Weights of a small image flow-matching model: 4.86M parameters, 4600 steps.
Rows from block 5, named by matrix and row number. Rows with one number belong to one channel. Each number is 500 + 50 x the weight over its row's rms, rounded and kept within 0 to 999. All counts start at 0. Numbers have three digits each.
# convs0: first 3x3 conv (model.enc.1.2.convs.0.weight, 128x128x3x3), inputs 64-71, a 3x3 kernel for each
# convs1: second 3x3 conv (model.enc.1.2.convs.1.weight, 128x128x3x3, transposed), outputs 64-71, a 3x3 kernel for each
convs0.23:535532511579630502546426483538564455570577456554621544421529483575521453467500481542521445483469434384438508486424542495417457412480573487564498459509551445511505490497469464580451499455514417503487435482420527492476
convs0.24:440426527486521553574586507467490495488459464490514483534559514526564480499416454454414461512530491521461525534417530465527482571620557480507476484478518474502641410488557531561454484461548465433533463456518508504412
convs0.25:519577563512470504601439517478516534577537554639544511521560490583497582498508552433487445469491511485493533487498423641471517531487604511577561522579503481438500526503534505453540485497551477470441486501554477522453
convs0.26:478547580411404559505543485520487529574515484528473536486472407511541412507485450496422507489576475570527404430552553496484425528470527418543498505481517481493567596430535551498493514480423498527472461506536487547473
convs0.27:579495546567510629489536592480396550538545496510479496504483473483365477475525559539493523553490468460545566562515515524535533418571500534578402549476575439402485379448565533539533568581545441529446468519484516444454
convs0.28:509516500461469526487546548505533456522487556571576500537539485542509555441505555500574491472460498543449489480532484533570577413462512484543559536560551485542537411434501500504517555480488459489519455532375353413500
convs0.29:445435476463424488506476457513522512509543489479522572472462504537583589529482566456569535567540529387421461512556417465538523498614497516444515501493414596537498535562446454516530499551531534500513587557427474463528
convs0.30:518465474440587481506523581563498450553527575541478488478472433435494464537612573561512477442453491459490414521482516505552551505435531475431487523526505523511474480481470388542558570538460557487588562528495455472554
convs0.31:421458434453633495461502532464530496497436496495477530440507623495516473401498401459464447481466469487507504433542505442478604508549556604596492486493564560495487589567506397439550556453568495504509471474549502471492
convs0.32:568417464507492560553487544540475499481471477485434465404512574481454587503474513518516516471455460558491492465521471491515470610493498555489548506553503504515483406591544437430524492455518491501362423529416465452528
convs0.33:453545418438637454543482463506570529494544448548557388446498480501500491471482510471540492539571455511485478439511527522448447478464576577535482551535522507553575420507411415499511460419581517539467385405519467481478
convs0.34:542528414413492478518497534489527458465532500469464419379464393428504407457467396486527495470492487449494528485440431475460483544463541545494480473531517440533503575495611443482512407465475446463477498423478440455506
convs0.35:500490458445545480469535450416551548511525473472460441478436480380464365463510454524528489438516484477534492525478470476463436438532517455555498498516507526500443536509589493494468526489485446521490479427398468486457
convs0.36:429481445502447545547428403512487471525433576487451439418422459492350457480411560517544439461420557512496564412489492480522431527520542492477454481489549569518536469494464427491499467487515499554504528533471484470508
convs0.37:482541573596445462660493583502442451488427418502469490557553401507491514508489497534472514528451400515563458507485512401507426575500492526509505583575509503502408497504512494516494489539575487491558465460408475420477
convs0.38:506471515458504524543494468470481555455515508515507515495564485503443443593558489529455431431486559510592580517508497451496501467487513455468528416516512502445492396388478374545507378447472372496482500428467505535463
convs0.39:488465533562562641506538441476552471497507535523484515517513622581495425530525548587468480460437526396558514449531502512502507493536421429459454552482514529536548493526558476482622408524521512537423469509494517413492
convs0.40:446474528434517444436382484545499628582506553517461546425458433459553535520614547531511515503516465512542507462563520485435534586490469549603452477475466450480400468489591545531595427443542529477596520499512429511520
convs0.41:472506561552472463560540502441476480465414497466497561474466511482514481547493515522433444497536501556567467528474470551521515590544400492547497530478457436599501556526504401471461522598570561509478536470451517440487
convs0.42:518581468502502496571519434525462529391466392557511500510533524430514453486421586487469496433498505429467528467511477475535490522503552459450490463487562468497559506553506505424574424451496528555481443436494519523533
convs0.43:492506457469405507576657577457475481522426487465513457506484483555492522426429532444519497497477621485538557519484493531540477431459510518469599447435411446532557451502501497519460528565533514439508562487499492529556
convs0.44:511582525624517504533585585496467511606493427501568548578434481484518536520460522442544486439444447535508436538505493463488515577562557513470481447507496497482421554536536622404553428529448524448582536410523525553508
convs0.45:612456646562415576439491482482462521395517530452424588561523553514469512524570456439493583557480522529521563509483486504439493557507450308545522550485588444437490515527497475466457534435375461440472515476538622510571
convs0.46:409525464513507455438546517532495421435498438493536577564514539504517441557460489545526404483447472402476423483498527456446500511492532506514471470526538540524568464358608529550525497469521526420567543625611494579529
convs0.47:473493335475383411453466431377362457566490499546491486422481552532527513485505518481517466515477482467499509456461484471518454423439502522513488504471497557581524627447508449505527487483469463507602520559536550524492
convs0.48:527543492526577503473448461515483428549491475502524557443541430525514484436427478480471472417436511500490489461490533511506540460465441666576540509535540479532456450492416423462467531504497514510579495429392475487478
convs0.49:501544491430507440459578427579511514618463526490506534606555465477485566569489490402391407443483516483556601508501462522545547488450537537501494508521440521495495394525504410445569457433466452461508483489480422489395
convs0.50:384490485469456462445575595482499467422488517532538476565523542519438480505457430500487487478481440485520482528492416591506457535549591546508520508489431384518513482475425514603475557543477478519544563548513552489542
convs0.51:583614501546518500521462461460513430513516550544513502514465583516496471445546506476452459417402486479465498494560553494563548532513501528455448512470455525507570409527530474521506448532562511447625509543597583544505
convs0.52:592561546460485670433460582493467541465539495552586510488550436491479444483486546475454460530518536503446494553481485468484470445480515532506457600482507602479528526513428505504538589573481449461522517438433531494449
convs0.53:546504477537480625572388489496496530486503475480453504484480469492531523476424466511509454493494488483470494505523471541523555473446470456543505516499472478518499516503463471452438485467515501477394444490465444477531
convs0.54:480472524445478515445403482402492399570526479521550498425389488477645575495565495526525518517458469522561583532497572577465466557497488505516531587497458539523533558574518507577566567502492568533532541468598533508488
convs0.55:503545454534552655466568612584554479534516555531537499445440574529541540525495536525437472549452500513499530560540557551493570408614483477488530529574476535485486463502421519547485520535548552491568496452466489500484
convs0.56:476404474510461418488558529565560539479464492567537522585493547526495549559489523508535478486550468547498543477423471373471554553466566532474502483505558537466497547559483543555475349510485442460426447493509489526573
convs0.57:447439433527612388603498636557438560521535499532487566470503482588522535560491476548584476538477514546487514491516532507513528497476475515491539510528478507532488512555481404614576393484352505529555508504516483606462
convs0.58:449427514602453481500479571476524589474473612485502471513503470440474571562521563538423564485479519484498502471486484492471531443433531414539462557513484494532532480463473603442484484462379517421554483527521455523508
convs0.59:523483485483507523561455493612425506530590607454499533508442444575494425499410491441560494408483619495472492449516455445484510563483485484519519534414543530469486525567544608560481521527477469509472536467519571535462
convs0.60:611533479520522528417557462510494417554437609521480475488523501461510482537522519495422492481478544471445426483551454560498485477526456456472503520495474495447585514530537520450533447545534534443485519594549460570481
convs0.61:492523448400554470441434392431489504483534519537485518382380409398459451440456480485429552464478557535427470442493521564517476525512493418639503505503549532501493517495611468474570494483475518502509468510477411496548
convs0.62:506472467498514490478428518524617567500554517493572575517547538533538518468529542483489476513536516543561491453548510501457433511529512556511584543593561525525499509450378454458444472479523463596405477479464505405549
convs0.63:524483391497482505511581464447492544507505432505503547531471551483517502512478479532492450527488516517526491595452507498502532531489456549524572510481471504565552553542555515541471497480511471471455540439472519500633
convs0.64:512534483539534465460446459418529501535473569537491527463489509437563454520437478421488478467429489465459455432487460543541412458492433542463505517518525473489518592553449474507567414391470545506533499490495566491473
convs0.65:483484550435481580601542471447462497580483499492427488540491522423500626397474521435442493518461497522537537539477536497562489460535475442418487442567543523472457515471556541441577470559503415531495427417507521541472
convs0.66:407581501482509443496504527506450538460525604456531457462494502411434538379505428451491496580559497546530491440535584514497503552419534455494502525464529538551468570641584492536476447467388533566492477494514460545565
convs0.67:602441488522519492530532425600562557464506551480594621494449462469524489413580479513573469488544554510490404441386526485527502652583534433510584436510421577528552496455497568511495540491588546395456422359588494489376
convs0.68:565597445558460585412507504498513545419507506453416528646496438501466487514482474564529483425474564441434479569548450511470514520476441435519503449574503472570470432406583309436496497465504497467505525551400507532526
convs0.69:395438431610424553484421625506497545517482500536496481533492478499461489520512472490536508534609523455511462525515473549489461508537511503509496509510560538473542472579470496440501448465527442430495448450552494419540
convs0.70:601517491551530519474457464478533550504448510459537507497458466483517509557453512542499586530576520448428447485458533551449578453514524495466464406459479460537507533453424452286458440484578479545477420446455563461503
convs0.71:503512501509485505497522510499481487506439466487517491464508512562506513467483511470504489517499490415553492487509512478564433558484492528454484501415440496493504454450510514510542501506485515367465558490397520444504
convs0.72:553565575438532549512559514482542525448524459515490485577526482439451460490478456575472520607570476484397470442500535510459497498509428402510444524497504508478479432436439548430566540431478502553476574484601397581605
convs0.73:431489445399500492566519416469495555521503516568514455539475545497490564554575494474458468438503466530546434422442566485576508501454430474457452541491499575483467425450421543464464600441460466511506547518508524485448
convs0.74:496458475478466556384556501535480479500483526530513502561456484442478520469461439543384463542393563503478532459492481448490442425510454474450492479452542453472437476489511559442625523408560506414517459535488471441469
convs0.75:508562520468377571442437487555509376520501506532438496566399468502474481461476503459504600534445549448592454462498483475443445455464427458487487508524419430536441488507489472546577432475525548473503501532547534468508
convs0.76:563592497560521486488624555509477500473601456551586518508517506439603424492480422475529490526455508472416443516440477499494486495527455524433454464548451573528541510507500454489527472511516378477448457462442475453410
convs0.77:540480376566550561531479494562541430523466470561524548503497536508517442420424572498512522548461577457528493544472496501455443512469370577527491461507509540462500426550510494497521487524499483514491499459596476494558
convs0.78:506475503562637547472575486573478486552428482547518497526481566522449450509424477507548470490491525526474539497507472468458555499542474526375420529467501502487473448426453512495473524553488465424509558533473558427526
convs0.79:422422437382520485518453511402511415437492442468550596460551480574492450449434491451498468433548474465532488509546435460458551495486452548476461494488541530486518449542542510480517475532562457628542527424540483551528
convs0.80:549515434549479448580549521488486577527486468465526474541476540573525413571493500498479558488480545498494543532475447531594523522508486517536479460443520504409543492451549588446481583455422535496542516514574534442510
convs0.81:502519503550434453613566509552436442419417531469449468527506617430454634506458492514530488540536515496530603498521557482500531421441563441431547530533497564427552429516544470594499538536436448512509468508537558478488
convs0.82:509524465518506486520462400493510514466508528430514514534485502553437451572518542534531513550504500536549482511492473467532519521646515509461511374519402492404449505490491539490488478461518411498537464382462518474444
convs0.83:539485446425416486462521503540464510500515527483584546455512469483485493506596539510569501494474502556496508450531508548554522532453523498488464522478430412426504491477498531545513463463451527399530490596477372528574
convs0.84:529498472445487465520544536411445430542410466424434549566481460509517451518452465494509582515581508495466485455508515528522497542465482506487456459503477441440486453505472438460541636398495490472440464494427501543475
convs0.85:513530495488458417461518503505434520529480469526467448401491606531556418544503484525454551481461492410493520480452541444481493486466493403459401489470455525496459482445560440370557499461589513486410572528388507455498
convs0.86:443502550482475503498522519492440470444537511451572466649536536514576460456489522523494483540470531382498508529456557542541505563476444484549499524543497486499546498493439471450511491470611518498475547544486415472560
convs0.87:579566482501471474400487487468478457488391511483424412408494497538564455403442545490476488504524532594506564506560544579519497472486543545525469490525418576594515389476511518546506504638485405454455536521418432496550
convs0.88:510409620444593579465427528563525545424604529602466513524544433509561499516447513438551526559446544491493459540505494396504451487447520495562450417533565497518568508478538469482477432432471545468427417553477427504506
convs0.89:545530451444424517514528472495432536458421548573486454534457510480475502424540488469470539514441524503481482455583603522477520498503520513489505418524461511422553485551479468508462521446465397519394496502450460451433
convs0.90:445523485513526533499490551422527582455539459480493486540564562473443456490527513544591519518619556533463536509557515518525548549565573482526498513490562433466538428436536596473429546525582487527526494512622448460556
convs0.91:516454543511523477499443508507554458527442496404512507477551497412481547449494466577393497581507523488538509530520474547570582534611462512507533570455575531544479528499506521423508515490503520455540524475462497511586
convs0.92:444432487508476483453537451499534479462498525478495515530489470425484517490480517506491429513479499374508520476523538522470517414546531429485505525459465494513510560514496501615515552531463516559643534597470442491464
convs0.93:538470530487442540532529416489440561544453447544533442522454519457403455515564508477512501464460499422494527502505486482447454503538469608438503532562478504517507547551523405469568517488497427559523553514479500530508
convs0.94:526482456539475524584418527520519579511499503501507465511518487481456509422532431496495448418434524536450459604472557481493500470437499559515510491587513442516445508580428515523545558463490519501507487589471509492462
convs0.95:492480540519405435412457461496494485505515500458482527525403459451490572591472492491504558491507421520473404488429524496449498518578489420512550539481449508513494419475477461572516472457543490504497551495430452422493
convs0.96:537518468525489536537460477456428463490527495511487502478512564488531575506454540478515471422453399452521446565546515608540489624465598485511413388484567426588558575633537478596573486412533495483492430446441500542338
convs0.97:529564467530481502496457500482464513479449435547522456498427503458425412518537517489513513470528397457510516526580565587461482424471521509484467499492507519444471503569405503463517492532560531507576453529554559509491
convs0.98:448534446502566392608384465465557529481477537548528460565458471516375521496482491515443482466534489590420481455524413559406548413464525502500512472583423404617414528490459454452482502544508494511497528545428567541521
convs0.99:569572520489415563527531581581485472446432467494479485474503475557537440515473542527482454446560534406532517467516556524462467518571513603511532469478495513423496516511394464512529526365413465507503459525519488528514
convs0.100:471463492548622531538574570479447410554495439562467530520544545482529508450548447498463494496472550463538530551624533506514519524546522507481503466526496532442423474449444508327525414479525456529557506547568542548559
convs0.101:492547486564476446509539428549476574473456495471452510476560424539493573544468470470477518443516448472526541497594548468533511480491541425508539507448527515553509435489520513483421543498484488445561556496478495453439
convs0.102:465568560477508479433463577541471491475480507527477450413455512485493513508498511522493489469462439543510466408453526530457502517459480459568527541555506476494503492485525435448522435491501502475470546487496491437554
convs0.103:542460443448505545610561521408516519482460524505432555477475414489362426531373472585501483532424568465503443540545518438470503455459424551446548493490507494542456452460422528439465537506476539544485533506554562482480
convs0.104:472448528512507581528474573561533489509429571493579484577493530494565458468516479549513474497461517485496474483441506488521461441522445530457423561459532540489567533429648475489462401501513520490527528537505443512492
convs0.105:588603683447492567566510592498531516428528496519414522539550499446461497499503529583558536523580602561421559563544430561504411491509518425497467513469540533495503580496439380491415489465507453537514495510533529516530
convs0.106:495478472421541522576550546436436439519455492530461480449543506499511605472553529522474503405428461458511485460532492440522513517530511445548476519482439498499548455435556472438481463502488465498560514505473460515528
convs0.107:469564487498513488435512581538441551436355576510590413469544418441458501486496543440515463543537425473560428546491484422463462480504545486540437526480461484520547470517559432489452438485520452527567531484582495567542
convs0.108:579553497537464558487507583522520440512522524421504497461390447516492545536476464526536468483530466457491553474575560527499517507570505616466472434493475473488479495525492421518556496470554447474516441448514493532486
convs0.109:499466553422455439388569578512505454476569479486460502538461489469488455488481517439540619445526483516465513528470488488515502478445457502516422481509470486537469538543459520525514444606469504436464515527511447582527
convs0.110:534453582434418510489486426465506550439493550534399562431500484605488544496515550538521511483470427502472502574461533493534563526550538493436484499303550496478474546477485445451464492440507508488496526490491499492467
convs1.23:475471426486562653538562477521519409565548549506580434437557526417382511478542518504395454479574484565512494536498477530408425483513572388463488448499565520451460497509498564490435465499489574597527512480528505528478
convs1.24:520425499473491497470529462562508591618511494531589513528542491488454516468532524479528461534571606475524553520463561567526436523539461465490496552492506484475518523448466539483452566494526548476519470468493415473459
convs1.25:522421502520573527510505549435494432478479455516444486434449480381543459504520443484494515535489547492522495531485412510513444507464499484526386496471445456435427466546471529549546569494464512434564573487541524542570
convs1.26:504460509443502543510591503437443458520406443548466472514517496494460529522614568550476450502442478488554480513531496539593493447473455456520477522535532495500547458445590553493582464512484518572436565553500485487405
convs1.27:454418508394441368435474380488499446515542499528528518345500474510571532479510541524432451548501427471467444551517556524553583526472569454453447472434450534505426533452571434509479542597556491485519460417442419480455
convs1.28:433443473490545475433423455473481465518491486564509477406476537414514556539575578494520448513552413561448449523524520611560452555513560451551473483540478448459466483517421553435450553454423514541537503415500490412426
convs1.29:505486480420509429407418479475487574488519457527494444445507502456489508512524566472547513417430500441446500529382492486415552520463485415482461592476443500507507518560506497462522596516558460504516475503465492433430
convs1.30:474493461554506445491505380466532463516448466541503436509493507541464510517504499602446514497499504477552496493562516457413487474485534514444470503461463501510472467506420429610590444482563498483487461416491500598507
convs1.31:505467510522493513516433512504484468571486503473555526582527597583555527471533549542522485544517509496510493487575493532539556542550545529496483469497471489477514495491451459442539480442525516538597583502476448493491
convs1.32:442517520506446501495525547494464446498564467393535466550420453342458494517498474423525523460480524395566401459472501562507487553537558556536536447409507510396467493470500473497439550530436495493438451423534502460510
convs1.33:524543490541436469440466466606474460459410495477425504494513521545574539515530495576449470542515435550462496509505444500489489492531510538523491488422494489476528442524462495444539536455555489457513499517540538456473
convs1.34:555552486498495504450477462432487510533511437554449521488509460429411421418483415464489523535478520513522531551518484525503540499545530555508483507525539480537459583472519494536524511496491459547553449499539485479535
convs1.35:544505509500454445513510491495467500506519521476492536495499566442488495447476514529489472518426537482461478528454457521460515461508437477490443475478442500436568478501514498442511447537495485457458588545620548515559
convs1.36:518502522394472493450438446432486454500574545554504460480489524480518494543528567519496512526605517551496542525600485587444525557526513447431410431405470474469534505524520581555499502372535475543523587488531475382518
convs1.37:524551456515581456463463536498407451572530514443542462539491445451460514453501511553410523508493512439480395512465425575523523497466483553482510484467473508476485481452492552534506570485504431575566565561586535498445
convs1.38:471453536521493596409474502470565482463547444510499537464426546551593504476570544436429517457528471445510471499630533532571606498499541551520432506528477502580481533458587452511574468479479416465512483520445418502561
convs1.39:569490571452490546550482484517456546519464487531502476453581489548559524465537517517487494485561425503458456519473519503505484493443450551516495493582407539522487475514469449517498440465485473546481496415489489505499
convs1.40:446495500447491560481493500476517453479497437512494514492503510429345552588536535538482497559511581545485574484494531534578485475436516510463463526507487496453531514473455522453574480514414471475501560514542430502449
convs1.41:522463449507527544553596617518490522482530493458462523419440455482399367481492579509505462540556582507552517548478474455521480512428505548439520477466471452465520556460465514466520467414387474477438537536528448515591
convs1.42:493548404626521503525497553483419361521470464520494449543557572523441484534498419457536541466499546515514498553482498494452490417500488440475534480484494537460548493453474512595445507438439546556440469504562466484535
convs1.43:548468514524472520510455495453468511561477506467487541460565506487542462450521497490555522528510533479459520435483552529551517430479548513446464501483449508491435403458509505412441494550613525499495567467444473484461
convs1.44:498517522587532481496363513451452496502483442511432477514490467396472503464552508504456526469427517554407516471448428517522493571486463477575469433441442524537444564511581393475472440544546422486500498495450477385539
convs1.45:498590483463551520494603495377543542488483520493534482503450392388452483380546522432446498456583502460571615510515414514581453513475433587550499493539568617467580543486458547452567415527476485482485441470497505578491
convs1.46:513438488504470437529525495438517487509554564566408517587480427476561469460535529545445482482432523520490518448447457533510508440523499483475432507458549585544475542584516473462557462461503515436539464450588490427486
convs1.47:542501576566553449593446500460520441488460511480542538436448486484540457418531504544544502571548461521514590518621500508455596485490502460494527562543473566475536529516496498414553475560461375540493530551538474545570
convs1.48:451471509507523457460398426482472494509414412490478517552561500581387432522507525529421523460506554539474573574526523442467483497476519419420454411547574515437443434528489571540517525422458542479462530481554469388518
convs1.49:559520510524564552486434591440528500506470529499495524450515367508467499513598486430500436500494465430601509501521431579500495495465555461536580512436485562570484504460476468527452527441519532475543507409447456437491
convs1.50:433462533433570498430527512481404514481515429478510463528538534532554468465414507540548443476481497475441477441493515576492308561476508534539598560486465487418401547545549503527534489587482432501526521441431479478584
convs1.51:494481504501392459439403497520594439395550513551576519560439531429402433394405449523374433500436522509582546493479432427491484480428419398519522488525476437542593473518547501535489483477601460484495505436506462515529
convs1.52:419568536474498512644609494488512503417503580458505501535493483529393477407429529416570453429525535493544492467466506332459548412515482464494446509497546552501522456483405519544424497469437531441478454548524574555543
convs1.53:541521522515414478568470511515451423524514527548558542485395471458515468529522581475397480529522469504539505503546514493459491511479554535468505438454453485472502579497412609519446467522518433500459491481530528406411
convs1.54:459494474517569582482437468491456459494415507602556501530441482538494505419519486516469513494490562514407452562574537426553449467515538488524482605496461561539475499504485491417471529565531525488484502519427451496449
convs1.55:414470492519552448488566473506495532457531533445446491586502481437498551407551559559444522456516553533505527502400625383481537461500453495498501503482557513470536523481488496486599573462544461491530421572506523469457
convs1.56:378448495518463552527492453447505477495524516455420443556487564483472535474512460506485479556486471536495582443544524547528526515534544549511495502493412527447435522447498434481570487498484433466442461454473431545577
convs1.57:519535492499376511583533463503529507501500568480552527466501385481448478527514449487506490458471546545480495461498459452491458484500506452492444435464499516479481542441530511503549597544526549439401457425538430441500
convs1.58:442488507544511581627635496556486476453515540526459435434486475479461473504556489475549538524540494538446460415582585478466497495483586535458525453457533437457537614521530487531503500486439481446457458481375502541432
convs1.59:475506570425499496459504491514554530447429517459517500497424513508553525485488541439520489444512502519514454503544500428505486458516525552395503441493452437505501473476404500519504459479562482489541444509497475527478
convs1.60:554458575488467442498468465502429526512555506400475516515503598534572583553467495492518432503614468537530529495504525592514506521485377488516530468409541501504541537503469457466443462506495446472472651611580502462495
convs1.61:424553441431584407535456430573423484494475449447449472541458491558477538427492518468505401485486526517472456534518513468561513505513534496548590438464506566445546491578464532410534458524517475479528633536575555540521
convs1.62:558552499426536417499430526492489533611480451481488530441582463502487480522546536542502475467432516518480522498593520500489495468477560442443478493471459356456412370499536556543494532524484459532514493480489697496561
convs1.63:572490383514470552567505568524432475505482524543522426446438486490525408523591546608466496457468496507540460578518426473490484438537424395392396582513404428509438480509504404480455508431575533538517548487567529539546
convs1.64:482485472477371445440472491516549519426540446434552538552477481523517472430498464549461471461502557486440530515570536406337570489462333465515421479539492510510455581451512445458577498492498546428473493453526541463485
convs1.65:479477442453393448461542534483527538483497521482527477502571531517545555412515551495471426514537513539451493458452423491456428454470438459502550460438580525461538397482485475557534523547542467495457501546599495477463
convs1.66:430521404519476493433561562544554568465475499489518519584522578526509511517530537564509508508546493532564491481518423445370500435508579514481496494484566505571492572489591427530446528444479556543527530542508503509543
convs1.67:503430460465501508511573548441452514549491490537400465593516620490586536402534469495494432427503565529469508377440323415515550550603528555478465557526540506566545550490506560559460403437476474497489479584603563543393
convs1.68:483613412463476472438568537515528487497560473497485450545477388555500449442517525534502538521519556519485530439488591547555529484482465496466446595556540495454509507467498461530581482495505477537461506450482460511523
convs1.69:521419541612463471560488389506421436516583517508462450504403514451454432464465491513430497465465483482503455394414511457416451519501493500546439473420439517496499500440480524530485518478555489435566511474431480494505
convs1.70:427508564539518570479392511470492480516501508493498481446437452518478528424513487551524456554553496605551499410492523569503510592533477456534501490529504516531508488587480560615425458458593457505566470501437498510511
convs1.71:463481484571523638491563569499405459524583387433462457531508497562542429521601545570500548571570595453525515517527393509491529554511488544602502480525593455515556522519456432457487460470518516483441535545479485521528
convs1.72:444554497484458481479458491563525486521460476401490528555401504540485436473521475511506601510547516534481400552472538515503472459565511477497516455471553493465465451587554454443470585535528492444500501536450500404504
convs1.73:448520501441552458506498542494497472606483455560519525564500631468499477522520416576559387545465527580480472512430499498465429529478566472419544550501516513500469500538520405453519501503585501450497501438433441539459
convs1.74:531596487474548460580632444489471436547444503498554524572553377482565500491604425585397521479508532447449565460398438504509528483506547504540519496530516501616573505434491466400452517506560488474444460462529521533553
convs1.75:503447494434589537508483513519573454495529516563406495503517423493496451413470558565511555404516469464556547454479520420537446517567615483482551468461569525513556552588497479525485535472477490487524452453502400470462
convs1.76:392395415582438523515518539428429477489534512539492467545572474582486514555538465540532542479536448563459515523533471574484536576535445453524513636434536487562578532447471438428501443507494514535611501531479542458562
convs1.77:600487481519565562464522490454533428488542476477478493471545555517514540412551566547453592538576502566512472505466522529412529512527428560535542530555516451513489456456543408416504623404474515573536439498491572465414
convs1.78:537541500473530488523422503486572460530568503543607458523633460501537509518545460445424517539570442481489516462535429467409468502486515454558566479527436546600483464407404488499515476492468522576448414493404422496598
convs1.79:486503494519443529568540558354549439602573508482558520500557484526537473612437485415407453434413505505467485532443513545518461604416496440514515456549466552539475476450542529476502441560486506415563502422464401393582
convs1.80:492491533483546520529517484522535505516511489551583541572471504540531509519605460435518531466502541584469440541439507568408498537508456499476465443511512450479482518557435556585502478595530504533523467513582528542460
convs1.81:512506572570581483635595545424589471523434515574482450486521457452472437521476458447455463508514426536468470489420507566485476392582578527521464478534564495448509427554406499556458442486509425529462463540572439507453
convs1.82:578523471485494386549510504430466536387588524475532538517520512564458475556503511498473506481430403537435469528440511445373459556490429495607499534509522527479499536560566469551514484542549504581565503508543479502529
convs1.83:477429430514546475476382510456541502545529447476456523576513498523495446511443481437502572459483550448513599603526528593605543369466473492470473459471429482522372457465522437451472488579564475450491539388488482551527
convs1.84:462537564494409544470553518450528455510527506567504557500466457454505503473463486493483490452508470519547490578608490481472444391420457471456545479411521511488509461507577451515477562486427595497507479611488572511446
convs1.85:481504535616476564545539459616538465521427507465471503453494539432448476422447455478477504455604511510553515509527552550540619523554469559510517566541546486555510510512441486496431419493415478473535595502446581607494
convs1.86:587548501517467470494492454431487497475509559474570502505513448432551467491589548511473497488448469500509480361350480463487553531522545469571504470507484488518539552467405575483444514480625473438433535559452453507520
convs1.87:437512523444522495413453517577571449495486479454476418555488540558552480430552514432464447437533443495561477432462509442466498538467456474448472541459491518528528629503438532515504501628558442503555435442408464617552
convs1.88:550613542541531556426544482546490447492512553471457527481496515521467485519452561489470497470523474452452469427537483594520530479559469476500564467581568491511481498556475470500466433612490561488523537512525500521523
convs1.89:533505586540538564537470450519525485471531494475508519553427482490574471516505470498462422438595402558464495472476475523519497439481550465592547469493547531445473569534587530513522544588492555507359531483513499526444
convs1.90:513462502457592478484469443502475506495439476410507497543466478545498475468470557531527480549501497485476538460458465501457411577532531497597584451517447448563524523470596580512453488489527506534507552510492528471586
convs1.91:439479483480444423428559533509512525459536490486438484491518493503461515487505475442481461499463515499578520464444506541478479482514523524473436512581466466522551517503506475538483443472464494467445472509574529518557
convs1.92:487454536457543540501490553533546538501507518572493548584521475494459484513452537463444612436457503515550516466478499424486576379532520447527433526534478566539477484522574561443478490442409531512543442414556457533494
convs1.93:524475444505455487514507556526449483569513455475551473469521499469525417396430458540563460443548521394523548514523481575570556589519508509500498492389436529472449571465490495562484413449442497480522548562502470463492
convs1.94:507541509464451492503389453555448486462434484459537547575491479510539481522561490496534499453494475496444536464589510366457507468441514559451490530535498476489497496448480544545557482460512495524500515466470405439489
convs1.95:455461493406396535441526426473531388423455494461560490470491484452465467541518480498487441442570532580588509505459478426464467464472449420459502558512467399451521510572509476599524568516392465581498513567510491523434
convs1.96:476508542474429361546506511509526513548498511515477414454539498448446401417436470494518485520475507528565462468499497509514564484434482471465443473462529505482491475421467580471440505539607514569478514480494495489562
convs1.97:484473474491418549463467470422417454468501512490540582483506573583572481590589499493513541442525576474488508554585588492544534505411483557542458520560400541507484482488484396499498442499494484482504529529518566555514
convs1.98:435501481432507532441541561466450473554425481537521468556474437529504451543533522447506452518580498504527566518482444480555507547498541581519431494494440543526483552422483577506515582500517473458524484485394500535544
convs1.99:566439503595487543519407516491498506474474458518507518545556451570492490554507427431512517384472592492410577456486496485571434480532530447463430537544457591420541513476498501480505529553509474413587478433534498482457
convs1.100:451509440535503527458563480524550468513532478493550568492471448485560530410481417439469484451466501597541479541514473561505520580470439502492496484517477558529457521411505524525513535558485494455506446449477534521514
convs1.101:535447444437587539469456415523571535500480496534579449555579496522562490512512468403416522494380514412409444474535641530472548516530624453496536524550566460486572523490486612624463516473544439520554506434416515525416
convs1.102:499521555553578465469515495578496534476533481471487475511451446555598487570548501603448513526531511516505510458553514492527473468499529486531515444518525436471527505548550457452515564512359440509502556554537446520495
convs1.103:481447491441440549494516529497546579489469548484434527418451457551577541547451533512449428380471486458593454550595436472559505503475457665524551502456489449454498524487497464482490522570475521573522496526467552484381
convs1.104:565494573472616454519491511490501469390571518568480394521500501494452510517545390534492538451492541483409486471539459583557448530597495421475568531493443580552549524564462529490451460481507510428562531427358392624359
convs1.105:464449452475474443590598623490573471454473441462473456496488543569500551505445481459539531482444496431460456502538464524493528548500439532482504534520532542571503433413512638569560535594520557452377485509465430462489
convs1.106:381501458446473583547493512465545475457536464568527545470582531406520582482544463480574534562508633493570437505504545410493507532525449432447530475508493538498547484441461500518504495561454535562543473553467409482550
convs1.107:441414511541519504427453497588466525512572579473558485458509502552555463532480464555476512570526475498462509471463510576501533537431483568598606450551516536511487460435500481461445406531579455468505461483523529484479
convs1.108:433541523538597527513540499560480507502540478497532503486477493460491446519554471493553550536635535508492561526478415512499523492404617478533551463450435554494512603551568390416543453467493469493391555445478515484508
convs1.109:528419572496519509485500454555547471528476431502459496499449511480444464469475394441482449487456495456544547562464556404509503408598603434435499465468451529448484394403547550430477538596463455456530429528473491477520
convs1.110:543423537525416623528497530506606551483522579486605523574590472509646546576554501466442409467487487401581407540491501527524505529529483526520477506459571460419443520574477493526489453426417529509485529507510547528503